From a checkpoint of a small image classifier: held-out accuracy 100%.
Rows from block 9, named by matrix and row number. Rows with one number belong to one neuron. Each number is 128 + 32 x the weight over its row's rms, rounded and kept within 0 to 255. All counts start at 0. Numbers have three digits each. After the name is the row's rms in percent of the matrix's.
# fc1: MLP up (model.blocks.9.mlp.fc1.weight, 640x320), inputs 160-319
# fc2: MLP down (model.blocks.9.mlp.fc2.weight, 320x640, transposed), outputs 160-319
fc1.580 060:159117143050142179133172086116123123105091114071074091176173105133128130095169097123145110132102124127089152136104112151146190147140088114123126138101197080103105144127095124089148165102142122105155166142154101150100079101147120071117173143077072176054163167087186148151172116127150120153199133120119098190144142113140104125147133162104124097255080197137149124170165160111132115088219160128115149154170141122089124052145123109146111186137116181100148113155114162055190088166117153
fc2.580 051:115143107134046139135079174171086087094163131221112146097066133140136155119106161125119158121159167130139141157157225156080100126110138134140113122164097142088161136136127122135106102134160112164100086076143138149185176155099138169147103075153152064188086082163106127130156105118129187159083155128139138093127154103113138146094136149151104107000143078127152091070068090106135155151092084134125105139103109132124115211109120123069130123136169050102088173098123110211121138095074095
fc1.581 078:134196106166134133081167125151056152146102160168161116132135158175100148127084136086158141089081153062155129171095221095139076152088151146057165102056114127154136122179096123144102121113136179195136178132117099082123127108172139153126146113175115153111136172114091092096093145110115078123129108136124168142211117113227121113129116113163184105080162118111148128106118077119162145121144135092124177133056177190115107094141167107096124173176135074143131164125150165079174178153111105
fc2.581 075:112093126089110079204095172135174151117175137027120124115084174167155120104185116110129136180182137190047142041166042088134156151132148147210087134163173101157097157080146122157140093151170081142179101119102104146122099135116107130115120184096147078092116118159139130184117139173125132129156145123125080112109084174055150085120120135056090102149156088085134109166125164142104155122124145158161112063183094099218121123166145132137100059147174144160100143131145081170083126077148136
fc1.582 072:148102054190116126154047172148156153139118170132144150065122185172166113157120090107122163146110131063165119124102177120134130146117157104154182103129043178109144101158048168165119123100151143122116133186139133099143135141117143144113088107121135151140064150101100126127165168103158143136154102174109116141101080093113087129098161135170141106030220088109122164094176066134158104125125140084148118146150143158127132179072136109148136164118141094189161130137107104187067125125133077
fc2.582 072:087164192080118141095180103117106124153142174166107078197121111060113135119059173127074109102109107192132128082102056109110105096099121186135097162150233076161101153083174081092128099164106111157160116087061144128160152133110160135107145217128102132139159137127133183132055063138107114155076110078091143120165148136129174112087094127109138118143103108123138105147070139104116160122124148153095127143139106120169110118171153148113092132130131109106103118152117139117146105060103160
fc1.583 058:126068155065155166100083129092133139106100145144106131125069114149103118133167123095143151112096143119124112122141193174145107127170143165179121126122162072134132168144170131139125094123134103082143150142139095145136096201089145182135185114089092120090037092137127085163084159114133098139087165151118158171141160174210147136160140078112124126150070133171120143171097175208096218139213139166142176134176118100128070063056109145116133161135084120095138130182162156087109088123132125
fc2.583 063:134162092196142108100165143127083133156141099062129119088126171099147122072162119102166123120160159123171151153098126061136135167106083100072108143140120138116166068111092132146120121121100128201169158153127136106182167102175112097153097138143165138116193163141133124108107109121137117102160092126131146063064124105086128071102171145121168162176072136099164151093133123097139053092097148066132104120143141116126182133153199119171166139103189153140163150133094137151139152134150155
fc1.584 045:071032133110114158073101100161178033138104173141110106122141086134136128124120134182129097164145125129125150194109123090121135124112096168110067139105147130133175170113131126075174196103096106142098159127116102114169100114088115105129183143148078169016121126089161178195155047141100182071072124129143163161124152134187132095140108121135163119195098075134099140156082134133150093129172151117152133128156125169130136047072138136168126128138055148084170147160140190143167142169072168
fc2.584 041:144154154158133144148114133122073170152161116157118173139092181105075096148062085033080163117143163178082170067138151158122060122112140159162202076149139152096084119133159120128078098150153184134190142105141173101117149102168132125110091121075136127140119094133069147088110140108136120156165141157126089122166112116108167145111172175114107152087126131096158160079148154064079183096116133087113097162104133104128164168162139134169163118118193123150100146136125061137111120114129126
fc1.585 080:161145160100105129194127148161156041083098139154121136089143141136146120114149113138095133136142120094128163094050129144071162060101179135156125129101111152159104136131199130040114200120145109101164139091116167104103110165132141127165132118112117141132122103074102152113120156144092088184143125079159086136122115082122114127165102137142112078126151157160147108167111105167108070172124121122127076121089113114175127118180153133104125154157095097109121149110146083216132095100148185
fc2.585 082:085142107092100077053069110096062184134113138114158116163105186093140088142151132118122174078119094158118095108206046110187125151131109143130146125110118153089119086106107173192161110174093101129083079111129132154128196135088119140113151123121128137153108140101122137146107097087141131127146165194115201114103105204162156127100154138086109088130114146072096091088155174140147121103094117176111115185158175142104086025102104134123103179109146147140149148144194138082131194160100138
fc1.586 100:141125163095151127128198151166107168079099097049136139137111139134114126173138156156143183120124108122177131131096068123138176125112092074166131109130137098112112098096148196150164126098080122086190086139141167066150135049117118172136125093144092100147144181109155134186165131111146105136120108160151162151124150141111108099102146105111137085067080032160177066139144192157167115067073133157125075127131188070139124116123138180113132129141192121124138111078143096140153061142095125
fc2.586 099:088142116075142131130089106081122109110124159165144186096127128101152111077075114087087094096140158133122155174141221127130166080128142203109073057162166155126175093180138142101111178140150121188094121063141163159114192167107139151106198141134171102137168136070147176149130172130123090127078152114136086128117116120167140149128130159142114178167163171153103085137140096141131128109125075147114149138187099113165143104112102134171080131148119143093083140147131127133084181086143201
fc1.587 153:071108096141155154155135168065207154205158149133154145135134135097149066159156129125119106113113126138135154133179144142139111118130152150203106160154145128126131086170108129138130109150113111109124109107119108132113213091117125143107130137153134183104088107148120154133107107149127101187155142143140123127121044165158097075083074135171132088124130110067131124068103143157129167180125120100197078079145126163142093083084107066162099124100115100131211204132126157097132118097095105
fc2.587 158:111168166105122079118091101119145167174080084098169117157126114069114078116121132111101145094098198175109110120168071099145085101114122095142123108177120144144152142180158126099124126136151117182097133104123150126163111028139113119152115147124078153064125125142128165116175162180100144114167106117143079147157113133139071164102100160159143142053165098087211168131137103089149112142073138126124174120120116185096064075135210200096155102182100172108217197117123081113119114129122122
fc1.588 090:084125128113088111141161169071145172130133206110132128091079127124166131135166086154154106194104159191074181126152174132126108163101158116103121118158103111126142085128097057171137089120132158071199151168184143101153144115173165163167134123154077154126175145113118162145141072116114102159126181132139126146117172173147101141067097172154129103106070199079123109112110117149177107140083124133099126133096085164145136102135154111116144151165148096086120133101082145086145128151133070
fc2.588 096:124163136103191107136122103145119094131125060180152115161165115118084071153154155086073162057157091102176074183070097087088126066189111172212132119115181155120099127196142188122114116118148091195111080109079133150115130121112120138105154131113181135144131157125149100078113157134122190170156075142075170089149072138108124067177089131139114186110171117122141107157076161166117132136171135175186174132133111090135107147096093123147137108124156111149123105150147118154109145087150158
fc1.589 062:152082135089050138120095125076115110139146134103147131139122165160145144182148053116106085128123123113095123101124188112102134165153192118200102154139136155176122106169184087195122133097109155046108141137139119132107147127107122150059114115128105120099086096129118164118183115073150120174104128165144156169107153161142130143181168110093119077224077174151128119139150179131170123168201107079137140170133128138033104064101119149129082149133164127119194163129134110112104117123128140
fc2.589 065:150159084169200113149187098135094145147130133139155123157170084107128082126164148142129143131156087134151095127113105125140115127080095153095163188158169153102110121139121163091129158146134098152138090097092124115156151143152126086147139120119202110163114154152083157124105106130092193172125114101110192094124094094140152043149102120159121169172080069081119112106103068104095135119106150154144129127121136115195152115120151125155135125116077113142147086153113217111150168143152147
fc1.590 146:163076122148085101093142127142117143159158121186154107108126121118181102087102076169136102110129105107146150101115151145160077182156118115113136144099116143121148128117118101113105146149078106152130083135160162106148129099083165157151180090129123140082132082126110150123219108147210118182146157187129101073125115134108129086115147135139172145094105119106159078186088201133074117169184148079081093178135078143184115082151148146130084116094103142162177084154096166129118154171099152
fc2.590 139:063104086100161134149189151117171124113083123060095153103172137075064102200137183072166084159114176137146162116164119097095139071065137109192142124147156052144054151121102124126119099124112128177167199135142102151142107126152070112140141135182111120111141129134144161175090173103118088078140064086181109169082163112160159116127129082110158119164118134124049198089141141193153114115120130158140179091120112095082112056098134134091177132117149132159182107099081155086127135116140129
fc1.591 100:105156143163104110118133104126103120103202140186137132114152107170142121098138120107123205131132176129121106153085195109126114120106149102137183115129154123168110086167087050204152115102109161125181098074114134134183125163054111139080203095121128128132111102193065135169170170123107132125081172121131113163123090113135155144192163135121085110070100125141029116112130141114141136135111170146137112114090029162116121166159118177158190116180133143074123136075125057135170138115132080
fc2.591 096:148152108088140125130138125105187125157123094073115168093153170087153094128132122143148155125131089140183164119170092141075109101134113155090116197101107058125112127106145178115140138165092091092076122176152116114121106080152152095185061126110105095127123160083191116120096117143107074103155130113101125129158126122117138130106123159149103128198086111116239157098139128119085143148144106081146115128164222126095087088142182069087055134123128185158151138184108186175045128130150184
fc1.592 114:129058156108099149162072124141103131148150124126109085114105166157143148129116127149140137060187109122142064129135098155184135193108190146132053141066140089137118175097159134115143168063075215127086144160105174038093144080124169133138147146096162145114150160124117141161141098137147167136137127152119084127119099151063121103127093132119145112172094111161131144176135179163141148181128154125089092178109120128178102036105176113128092147181123117181208107122131072112080107099101133
fc2.592 101:099208117164155148155129130166109141121105143106190117099136107126132106152166125094086159111104094105178132108075118112131181106140060124145162147149134159089094153130128136163128136161172076138189140129140161176080147204088083101106140119105153135085125122178158106133096190120142135136120093130141160122073118165180152096116143099136136136144107159080150144153053127112130157082124169122141178061165155180073138109102096095148166108100071150151124091167072152177140195167171079
fc1.593 084:150092108127104094112092149109060113155212170116170090145136086107171167126087154160092135145171161137152139161139077103126112149153178168146115120123180127118153160108086186128120132102142132102057190087116111133086085178139148149157173152147103154109152138116170091160087076091127123136156146108113129172164142134111174082140157107138121110078037116153116121099132175108080130099129121088188065143152130086161073117140115141108156122203113131103131148100107093137150130118128184
fc2.593 075:105145208156108148103131118143206095108079119122133180069131113187060092129137070127132104143135179083107149159100119157085163124086123101115118115115127133111190109129193096152143131141145101117135189122145120160111168076112117148121147122146104137072086093122084134105150159151158138160150117100186121115058093124109068089164149128098160127006171127058144085103132099114142135139120112200063144124109096138114093149179115147174112126107079090164156165148124157155104119118081130
fc1.594 214:112153082104085141194137171158122131110108114106098074126148099121116125157091119097072185124093166181167135064132253111054043107157074117142101160108081114110138121117114094159124136100164108159161110132131130134073167141152172114142086139091129062099146157194124115165150112132124137152104109127136167140096174173105114115147082192177067109123065130157165129149177126106174167106167134094119134107123182161162088119124082079067079093139193128125061106123125147197140093075076116
fc2.594 231:132094157146135144120131147091132100099138172152097135153114161159197164161123131090088151149094139134100122135159255126154130176174088195128133114147116156136109153131154103110093111138196098130141107150091157155192129111145152161142123164142143105142105120174117069119150152128145137144115145125136124116173061168122145100156108157116089130144112092157136121094148161027146074112169148222121080107084129129145131129106118153107113138124144084127115139112179113102105127085162080
fc1.595 093:135139104157108161134109080100138133127150111127130124133109097133160132135133146103150107162127089151142116112102180106161149111149123098157132067105122095215099077104134130155109106140075143089169099123128144135107101122106121134167172154092170112155131140180156177179113109091092113109163157144099088121119150160079154132151109059095126052183068176131114121147159078143186159128127139149162089103137081140102098229063131124132080153099118134078140158102118143163141092189080064
fc2.595 084:111143104089093126092135167107102144081129131147078128143169144156151143098163078165126151131113125104111180125099210138149107146106087121112142195162116156117148196115142089092121157115188090166126103134116157081087133151146127113096121109174086141163126136147103120093131137084102160135155117146142212163191134119167153072112127185125114094150220097139161175060133145112111092137166111133047097103092127134159132106152158158088131094132165118162094116152079108121117104107134193
fc1.596 068:119100124017141125138100110205150135121149152099161073084151116148104147123117109169182144107134095139119106195096173107108200149130174125198164061144135083128137073107110179143135105134105124144122156185039125140137105148160120157089139130119147159109056145083060135120151181152159143092155115119088168126147167080161112107093172148103135129177108197148131137095055200107096154072201139125143117134136143174095152087151123152113121109154100094106139159138086173140225134176135153
fc2.596 059:128160085193081135096111211105113090110158113139103149181091176130159152143130113027076170124121172093123171076146166132130063093154118169072082143117114103082108211180126097098100151128138127114129135029164149107152191128113124157154128116137147098136199093199143181089120095142158127107087150174122128121148082166118138152114089110149097068152116072124115076124160099138111168174112084135076117119091104090147043137100122089123105131071184146167084122096155091167098146099069116
fc1.597 142:129136140113097116114115118113156159100155092107104138066108128135132172079086096152124207103139150081171116140156156148089167123122172178183166138134165092097126136156132130087191082086097178088146166120136145127141112170082091102136123130166100123188056108073086133155221149116105105135131166133176106176085067131153155113115098163168129181060114181134148148126127125103110131127079165123128115131211106144148097104143136167198107124112102134048118161122108159082204115112136145
fc2.597 144:090120078151118181142067165091064081147098155085132136164136108141113174149161104118159099132049129177148080171078126129137071152149085093185128126139156111128120114137129172086100135156230145163196111108163142136129157113093164197110096185120145154120138191178101135081078117104128110110076138143060121131173146153048125120136141148106132127114177141139128106128139163083177131144090106186148159167088155141061115081096164085118184136090144161132136128122141107135075151135106172
fc1.598 049:109132106119083109091085101115102091131139133118170150159149152122122172081172126109123122104165100092057205139125178107166120141124190120144158202095121151105179158160106127099085123115110148156098147125118104149126114192142139124070125089106108116127082098125153167155098166103099104163103165070160125158169157155157079048090161127103143137185143151199101090096161108092076099099151095154147104149176108208098096133092111158084089101114118150092139174078185077154135159130120158
fc2.598 049:182132097107176185109176108079137164158107124123165094104116107149120038131090158115116182169152151148165148132141108137158108108131034182098075039168178113160108130081174168149122110119152124151119147108150148141139200115157149153185122145160120092116152168164053090093196122150142183105138123161090130136075094082109226138136091168155144108115054152105147093152098175081154119127174156093134069107092119112148152130188150085125139210149109090141168179159093203120127130131117151
fc1.599 186:123102139151113163121155137073149150081166130181120171134112157084106091135125078143166119196121140191111151090110139199081168130145164120192129118095150115167125120141085126101178105116150128139140111169084106092129146132097118123097140139086133109157074206137185112106097177168149142182158129163065116141169127110135075112123107080108188083090107118133161089097080085192207129103122067104110139160092126117104131117108102140206059144106142090108176116091117128156135108139152169
fc2.599 162:153130102179064109132121070107139155114116199129139180131179107093145122094139165102103079170133108173131130114146089170129153146127070126039108119107095143148119137140173069139166110106150152110139117169115092091146135151119103098130137161091116133165142149192167105123102078084149167132120120127142089123132068109074121170140125113186079116116050098182112085142167097127127113111101159085180161116101156175107123231117117109160107155080082125157113146148085136081145101106172142
fc1.600 113:096152095118119136120081134155109115135135113061120130116101164121162128097097127091105149073141147075173104113142133067123162159133208237123100181134164132154109130147099119136168151171136137162163131155114166147138191136163093116111097118155133123184132111120145114096107128072119145153093157115138131092126173113088020114085114150076100142134076099137054130146136125149211154105077172117130131126162147085165135118098162147153142137109099118128173174130108108123151129144126162
fc2.600 103:168098097177135075142096075144118130159154178166056182189128172101111133089144125156171067187137139142142119108144131180146141078126065081161142057100068120139132114116171133099111140109132102094142142153158154129057107105132215148095116136153137145047130161142127161139125216141136065146116119108131065150136109168131188079093071104125170064196077149104149151124118130080081122117126115113141107133131075155092144102155144157128119146087124140119137171129107100101138122185173146
fc1.601 111:161133155165143106097097124131177147161180170169110072113139126108139081066112083116139128111109123114118107142155200155089148171138118120187157120105074125124092147155150136182134100143122181154082112128179104200143110138142107119067152119110129073116064116093161101127080067156149115083146164129116148186120187191124086154109147072084153050200118091122135118136088080081156112055204043093105103100120147155081147126087140085167104118156113057120164168161185099110172118142123157
fc2.601 106:135082131099093128145164093105072118087182148095104149116118100143121086143118135107127202167156222123093191072117112143097125147112151112101081123164182129173170168185112037101178099142101086115165114073105122114145170124091130166138155128106175099112161135144091139120089200141103129139163109139117139127185059092123120175119151163143129110138132114109139158110146158149119173105098120120126194144114149076164134121149143132114139132131172119138098095066118153171143149112093162
fc1.602 090:133125115099137141089124162103131106131096150089151170174124080134084115191128122105115175117143157140121093138147095100126090167138111140192103106095183106091103107109095153207099143130118132096189178140151071106169127177133171138105128103105123094107043142125104118139114165112152090143141124144151135154119146159148126095149149047124117093202113133174107118118050188184139166137215115140181126103146103138041086062067120108152093163145138101100134168194136130123040087132142117
fc2.602 091:169126127162132090154130052098146136127158088110167104110155129117142081077160139100131110163149112114143148119113132087139169113106096146116158179129071102182159091150148137130139113115179134188072163129103127153115152137084074140124156155128112145135180126058142130099110090147151146132144078120092109076118137068139137115076182139063134135179054077094193115099159101090104125119078125083120103122116155127182181142125172191178186142099097186173162147167126151093171124154096110
fc1.603 090:160177100145149110187105171132186109103134111076134187177073160174136164131106129181114116096124078105144149170187161128097079089093128137108151123091122150121161114184162115122120117096170112089128130085081059172103084130133133160158075136130108119115111137117122147050109179138150158138113090095170143129136133094127147136142101119074120097075072150132127102115154075163148171164109119087114144163173176091130124170100147144171196124163059105177125132135168132123106134133084098
fc2.603 090:122042129144125151134088148078102126131153166128124142081146103151129097086179122164097163142155125109079128087117067140172148159111129072097123164094154129134124100160127121126177147111157211170137148127086146107126150137091171128083189200134161113146108159085142139148114063125095098200164153198118088176058117113128178128139066152161137107121106085074140072090150178142178079066052146114172113118124161155149100145119128062113107139136110155138144167156139110102136098148149180
fc1.604 089:113163146042111113123091119161097122130107101063147154133109141159093133101090159134100132150108108104151147190134168158099141157136156104166126184198158096110114123156083134103118163158126159104086161092156148120088124099102112181091137144119144117165128173160130142168090155059125124191114187173139166110150152089158148104132108126105140097102071179107124135110101202146109160127174165120080118135161124175137089137108068120147116137109071160082150141133158125121254149206142129
fc2.604 078:085127148155116168129110162127098143136137106143110099158148148101108131139145120088147099071134148088106122119104164122079121068122072130125145113082120164109182145145149127118132111139173139128113093142111124131095136151153176177174125129118128124061121064145190119083232096140105155095165070097152108162080129146094147196138101175157144145122154122108170090089150078093128079214143156193125138113104142107084122180127108075105110154110149060118122121068124147169078079114059146
fc1.605 125:103111114096164111102159171131072140122116168091194110045140123121178137119108168135127143091172082120076131087081209134051137122143178092149157111164109101119102178086106133131082132108156128132120085129116154123114130111114157169151127142097102156195168092141114130127088075096054149164127145160122137096073101146119175157144165135140086173121133186136144084102094153105162128143203115140128165138131127171104126192144105106073129121117130132161095125116154093057144130161113156
fc2.605 130:140064124119103117145103120142147136172113103204170104107133144183107121113088154150116131148185155134127138154152171085064109079191144072074115210132114088157222107101151121124111123101154183162147130118114135126136151138132055146136150088082129135118096161132165110162170117139112098141140124164111106084102091096202136095132127127101217130163117130077133131097157114120136084173119160125158120167153133073077126185144102150175119117122120159176099178159145124142090118114101119
fc1.606 066:135110140133085125052133149120115106140140159086147068132163121089129162149126123141124111139105121114139150148095076147093073132123099123120123216100165075128130156174106211118106103117145133142070198118128144161096135145095155117139179139158072161099169143038150093162102131149139110177113226129151138095109158125177166087132099114096140108161110130144175146122105135149148135092178160105183108092222129145151118059173143107116117107062128171122118100138156180106171133133147105
fc2.606 064:143125164116157151127126146136137168098132102148110137136144126108119129173095118152163091042170166122127120117133097137128169146174129134162152095144100164146094135133167147108159072118142125154174097120149147146127089110161117155111054112093168169122103087251083134036190080113133108062149051121147121149107114154107060135141150136166112134024175117099082092097176165111110165139170166135135145107086119173115135149106130160111125140181154112177099150140130064158133079092102146
fc1.607 078:142132177138120130116050098170077064168151162104118145124069117114149121186158108134122098154130126115109126158079220109135112118204080122081149129084107117162105177050123077170142113081133155118104102154127077142123092091153152143128173133097179110072092122149148112116105153056174098110131176160119144085085161210135088096129103104138120072194198109172193170066139112137102131124188155079184106120071098169109127131114153105144119158134136044160160152113102128089133142117136085
fc2.607 069:152108126136125078179099137127122129129103130067111187160146140178115153093123164144142140122084179117128161085135095127112135175085192125146093159138151106131168082096136115076138142112158092123185194080097181061125180197138175147160097103157082188137115163178112169126170105117127161146088068114111126103126095071104143097037160156101169170094116168098138132154151155083106151190083177160109166141189124135129120089115081140114136123120138112098060083117166152162147137175152144
fc1.608 080:153101097076156149122134174132124137166161119095156139186109125092171133102150129116109163094089083018137145071104142061071132084118139078120115165131175132180108088149111139068124139127144142162037111129103109127194146120098105038125106084157117146087117150082133097143138133155157101135115174118104127136161142109125153108154161142126144160153096082198089097140117148111126118085116108085172116101151100158110115122110149147166092151154105162120150090160087140128139092136134192
fc2.608 080:121142124141132098133148106142179152128120123136098161115097101135138140121135108151157109128138125166071100108133151153135132136112113160170146113089084124098088096113164154155201131171090114138183120117165175116069124112126167187109118183180137134153173095159103179156136089178125150146181136133148089118061133144130122133129156105135121116083155164132114077123144183181137157152135128113112097111093187162135139218148112172142144129106142113074122196114127190087188048113137134
fc1.609 061:139066085151174085135117148130162105204144175086139139102142194151106172128127114061117142105148101136076174166163097115205089185159074102145128158086161157121138178152102121169076124107157125179127130105163129168150196122152180116090087102160172113115133132159141165102125151214102132128123140124144160092102123141104132108151178112121225121077191091138086133107110137109124128132110161146099114089174101141109161099115152136106138125111151082144128071121118120103107131122118121
fc2.609 058:127139200123074144111084127150073155088098126166147128124148084112126107121100138150093131137110175108116097124126189102096191122119150202146068100146121120118143164124143180055138121136106088152105118063096164143160105094107057170196136105101108151120128141150102111144141100094174112134125105109130099131160113085144155121082101150146122106153047138096168055113130174103155148137134140102130141170099144149187106113134139124120073174148155169104108204150173144162142140145124128
fc1.610 089:161119144107121128128169169162156165163144123160164103142131135150104157132121081134139138096181071118070183138115108176107102139153136157179156171139127205149125098211147243134127121129115090163089098127054100077138148138150129091149141096094127167059124132148141115127167164183071127214176145139130109144135086148159156097135140200153155142100101128114133094101114078098119072141162089103048118100133099096098147096175116081105057150148063098164125140121086109187155147131108121
fc2.610 086:129136146125115162186119103117143128124084115088126112150079115139156131090101118130136157160093120134133137121139156154101091139168160110061099129155101119129114168069131091100128063152122118116214092094122150077079121142149112153157125124129102134092186106179139126147127088081160171200160081135133163154072092124164130161137075078190130063046150110160117185092139188133145124155209142094158104154108134211069117112095098107131130147109139144128116162143145166133137105101073137
fc1.611 043:133086166141168174147152097121153101116154167171129131171125147118106156079121130115068095112151116099082089124071045140150194120198122086132198088119176072087145159094075119128118140142160214128151146145109114106138122141158077125127093142104117103114156132153180073124143119138133129063062118119094072111115155182078163112103111116135103152208058097142130134157083133140135161117133142121146149187137116146145074085144171171132084110136079110156149109121175103129149132106133146
fc2.611 040:161145141127103109150135130120104171146143074133130129076100071134163119116142104136187158136117185144140164118132230110116110146077182178212061139116108135110108093146174110149128098102056078122082112086111100132179145122135143171179140089145161136126119101079118124104168112116157116139163144128158141139119115067171078166108150068117112086041139175076169128070103137127113111140156128142133154087146141089128112191085094095115144122157213151117102165106123110185119122129123151
fc1.612 048:132170120108112083125080072166171145123142100103110112084110151140161077120114157096115129072113125111112111122063236166150152100202162162103144149090106172106110084093104124133122158142159107104158076103155117132141103135103080141131125115132172143114164164173159134128038122094148115157107063119140075118149137129097109142134158151174095107046173088167102115133155122110170087133139159110137103136088116148119119168131075127140208095044153065189133086089149084125119108135122091
fc2.612 045:152125115135112133143145153105072152126134192148125130147168108097143153177133112162130111194141128130126117136189064115136080152067126134149208122099119104141178135114137174123149138127068112122109156127097145099129139133134204095137138169087072144140093089059114116091186103158128173061163192145135150113122104141157133144122073101067192111130106124091110154103099169140062144130111112120126141133186166107107139097110165141139053137202125208100098157129109135132163107100165129
fc1.613 144:153115144148077109157080198123092070106171165090124101172082101110129114132182118155167115135147132146130085114074075137139115086130190129133176170113141068103142154100163058062157097132142163186161131149150154107112139110119158113128099137073132138180097159148119135111104118165156167148172138127147176102107165125118112081161093136169124124066076063143078019151111139125111193137115136095148122166100167128126178151116160124128106182099162153141098108107175154130167055151161074
fc2.613 134:095165083142139112090126145115121157086062102152165123092195140116145127144176116104153188106091098137175167166046110092095149071081142129091118168079112110137133130151164086132128152168153104085138061145113157135130138152136125112169114131105124108146113095061163163155170148158116099120134117148139164169096151081161131120073082064090160105054096123151153116103112129195147076079099150137135126131131150144127115205161168045174132181068100174097167056104081155142174119175091160
fc1.614 084:094069105100097164079131111100154061058116132146144130098132109092112126139110087111069124139160150163178159149136171122104104088066079155174121184132194088146131103135101150178149132156115122072105152139159112075169139153152117076108153128136059153052098125081154098188150098102117102158104160114156119126152119126147133128133112117112149130242052175118086155095114146149128153151193158060117121121074149137152122058128112075175107125118099152126156077185158136106176090120153087
fc2.614 081:119171138187157143149132146125123115148172104151086080147131128171125133099082173177185108117103107104134092103131062162146164147171178039157192106174090154117117119119143109096154119065137120158121090170143136138096100146110136175124099127134195139120173095144077145122129148085154100141147147186130107147133131138116102142158157147107086149047129105125116090183103178167160133148174153135150110132177144130050164154136184224106174162166125113122083163079131095158079155138094134
fc1.615 089:136069068153118116141109182058162153158089141057168179126179170154175127127149140043112150088112150108159149112180146066147124107133141114162125133107145106095145102120059176167110147140142153128092150163080121108194135160096188152123059150191175110188123169156110123124080185144157129122103107131128112146081121170135091118100122141142123082135181164122172168115148152128132202128081080132125122103111128164107125186128118123105181103095106158083098139089144084135190141123101102
fc2.615 093:128142143089165138139134106164098123116189116173098085144089146134066121137089079164134124132098107084115142122088167149069083134116105083097108120127147139139092119100201184080108100139142105162143118109158159107032166105199062168100194156090086148160116142151116165183166091063150102130152135145101182139127129141094102113135127096143105184092119133128130118141074156103128071137222126085101147124149087124165073105142158115119105184129157149141191148143120150192046131129147175
fc1.616 074:050126179111150116107121107136102138177210145063170107119068138142119114098112112078124174147102138169077138131107214167146151186151137130132117148158173173167156145153101119156151078204173182113118130107140137171111178133090100113087130093093106112137111129099159090086129198129113150132214121160119121114168141182118118093136099117100111132141123112064182118108102138101121151106138119110150129163143120162178135113071167101123123145178083109128075130144091076143144103132104093
fc2.616 073:126139076125139181133154121133152092069139156137115137198166089096184139117112184174169135132076129078162107072152158142072062115102054128126120071147098111124061124112159162143123143163082137210182092164105105144173136132186144140143118107108150123158157170204105115151113085130154075124103121126127084174103091105118145104089175175149110178141142186139090133152184120125130083136107139166096083084095119168142121150117147127127117107146145087116111144140153163161116148142105172
fc1.617 112:077087172090122157084169143131112131141072083104113148172080168116127182131106158127067129120122106137125163111093191155100113092144100106188137137147108146163069115105058161155138140169121111076106051098178138112118151105112171183160102190124087138166153145149135124159122097084123093142124101150116144144068157097107161095180136136088106071088107125131175103192184171144158147121171119208101136033099128075123124152042080120112110118153157160123130109106134125167093088141147071
fc2.617 106:128098132141074122116078132176103147137115161130136138155141110163089107092094075143172122163171152158087099157140155146117145168116104163077126180162132134112114153101074213086094130110128116155095123144125144123132166177143074123148106084202110141157114156121118164171158064132082167123175144203135120137168131140121146122146148128108114150163169072113129176029124153104107062173137147156091178104161106162098155184128093152190139154098127148169135148137124112084112162140113112
fc1.618 139:109076105154102140097151155059122150084196184156116104154169166087110095118128145103144076186119105117161139068128095071106109109160150194154116132190140075133103055056092072100130100053140136084169134164139151165125120197162139116087147088153118197119111137142113121187119109112193124136121143113137118115119135146120135070098110066108144076174145174120128141117158148213125162110149094102146118105147106126129129108153128114104108074105149203173117104116139146113128093152182062
fc2.618 152:178126176105110171146123109094084099124114079161095131085094103144117194162125140103124101123174169105102138118144094103110138137175161100093099133072126126111126163116160107151163059117070138128120138155098145114137086132121129088127122122151129113067141118125163159146119125148097088147168162153122182130127097127125124142125113154156089104173243127100157158192136156161063144123214104159119146091116153139061105205100079138190131154183107114101153123081136107114160156101156137
fc1.619 091:199118172143076187212152182096096168153065143058090134214089149184157116114103100191131124132083173171128123107171157094142105172172121130074144130137092083133157123134138095165134123094106089098107149184097104162095115128085190143112141122109081132133126085144105137119144166139237063168148136105114122102124168100139124160084157107124151119157111163103165077102187117130141120158128110110125128120145106114105063154140092135106101101173186120117123098202177115164112114107119146
fc2.619 108:104093156140185021085088146140135193111195114148112115103162091158096129100146152140089122117160113095114097185090122136138124149180155134126107144176165131068084146105121170055179042096144128159119080085101154136138142198154147127145126150159133127177136198090166118089146089129078175116111157091141104116149159129135110088146111151108137156176101164144131138171122114113092119176079166179121128105113117127118157165133090128128134140161099125120114143086158103148094151092196145
fc1.620 056:022079116125095117104144137202125156133168153046156106077071182139117075103171089123162165082111101080131132117153170128157206121142125112144112140111188096105116060140078119125075107131117111157134094109139159155120119107165124139119134134129123105097139132142134103154163156107105127140125188131102119135113155164129104111094137173103110096153064166161152144165113175172122143112177109152098162156142108115172146081157114126157073152132109208120116175100109172092135135102176091
fc2.620 060:114158121102074143158103165093134089075127143167100134148155138109118183168108203079144106138173140142134144104109130131131062153118134136171150115091082136068045207107112104097175109167180185127092104150090128162170116093109092154101063123121114095140126115094070193121109117149131103121095107143160093130171184123100131098188127095113155163208101054123107092132131088114169085156104120125133112127101164149080152211156128168140170141134137064144127103127141118116114158155083133
fc1.621 073:111117137162075142076073165160182144087142136126171068128134188129147129119100084117093136183083114092139137176162189156144121141111172126178100143106113123108114106127124093091139118125122103099133156158118126138143144135140149180119068122104098171142124150126147106181086082110137101154183110105114186134133119176079023139098132154067155127081028228119170080114168148178136179120125092131124166145089163173130073072115126138093137142118128102130178119125153109166200090094159123
fc2.621 070:118139192139164067156109077114099124184187136154144116154163129081112136152197132096146131049142104124128137058082133112113132093151147159123143132161172122109107116092156169153134128100121131135155131088102126109111146124148121067139182109113150099104155139201137123060116118096130209158124133163055106143136127119127097066113019176167153140179154020126168136176098100104085093132166171140122142115165076105133099184110141119166123077144129138141166085133105138101077115121148124
fc1.622 170:136103134122134139113064154121119154135127171080153117137113155112100126054123073094192135127138093114186105176127175115101106105102100154166115164186174124117153130111153110171132143151137134153116073148093135140052130121122144113083202052148121164146047192060144135086127127111136111094185168097069115125089077126132176119119117146168146093162169108179143074119164106116112141130109220131190105093154108093085092175160167100117092088172093148092168121133121056122149181068117144
fc2.622 167:137131183080137118108135100133143128132142170124166138152089164166179132156109105161097118159132113131087179095150218113098120159111076102125118134101106094083114104092141207179167150137180161112159117114176099095125118121110139138117139119147122096173125093089114127103126100096101133097149138151160123140122101144069154105168172096128150115100241086165116114146090136091162090146097096080046093194104106172109075171025078165152113172116097122124097130167110125131070151106112172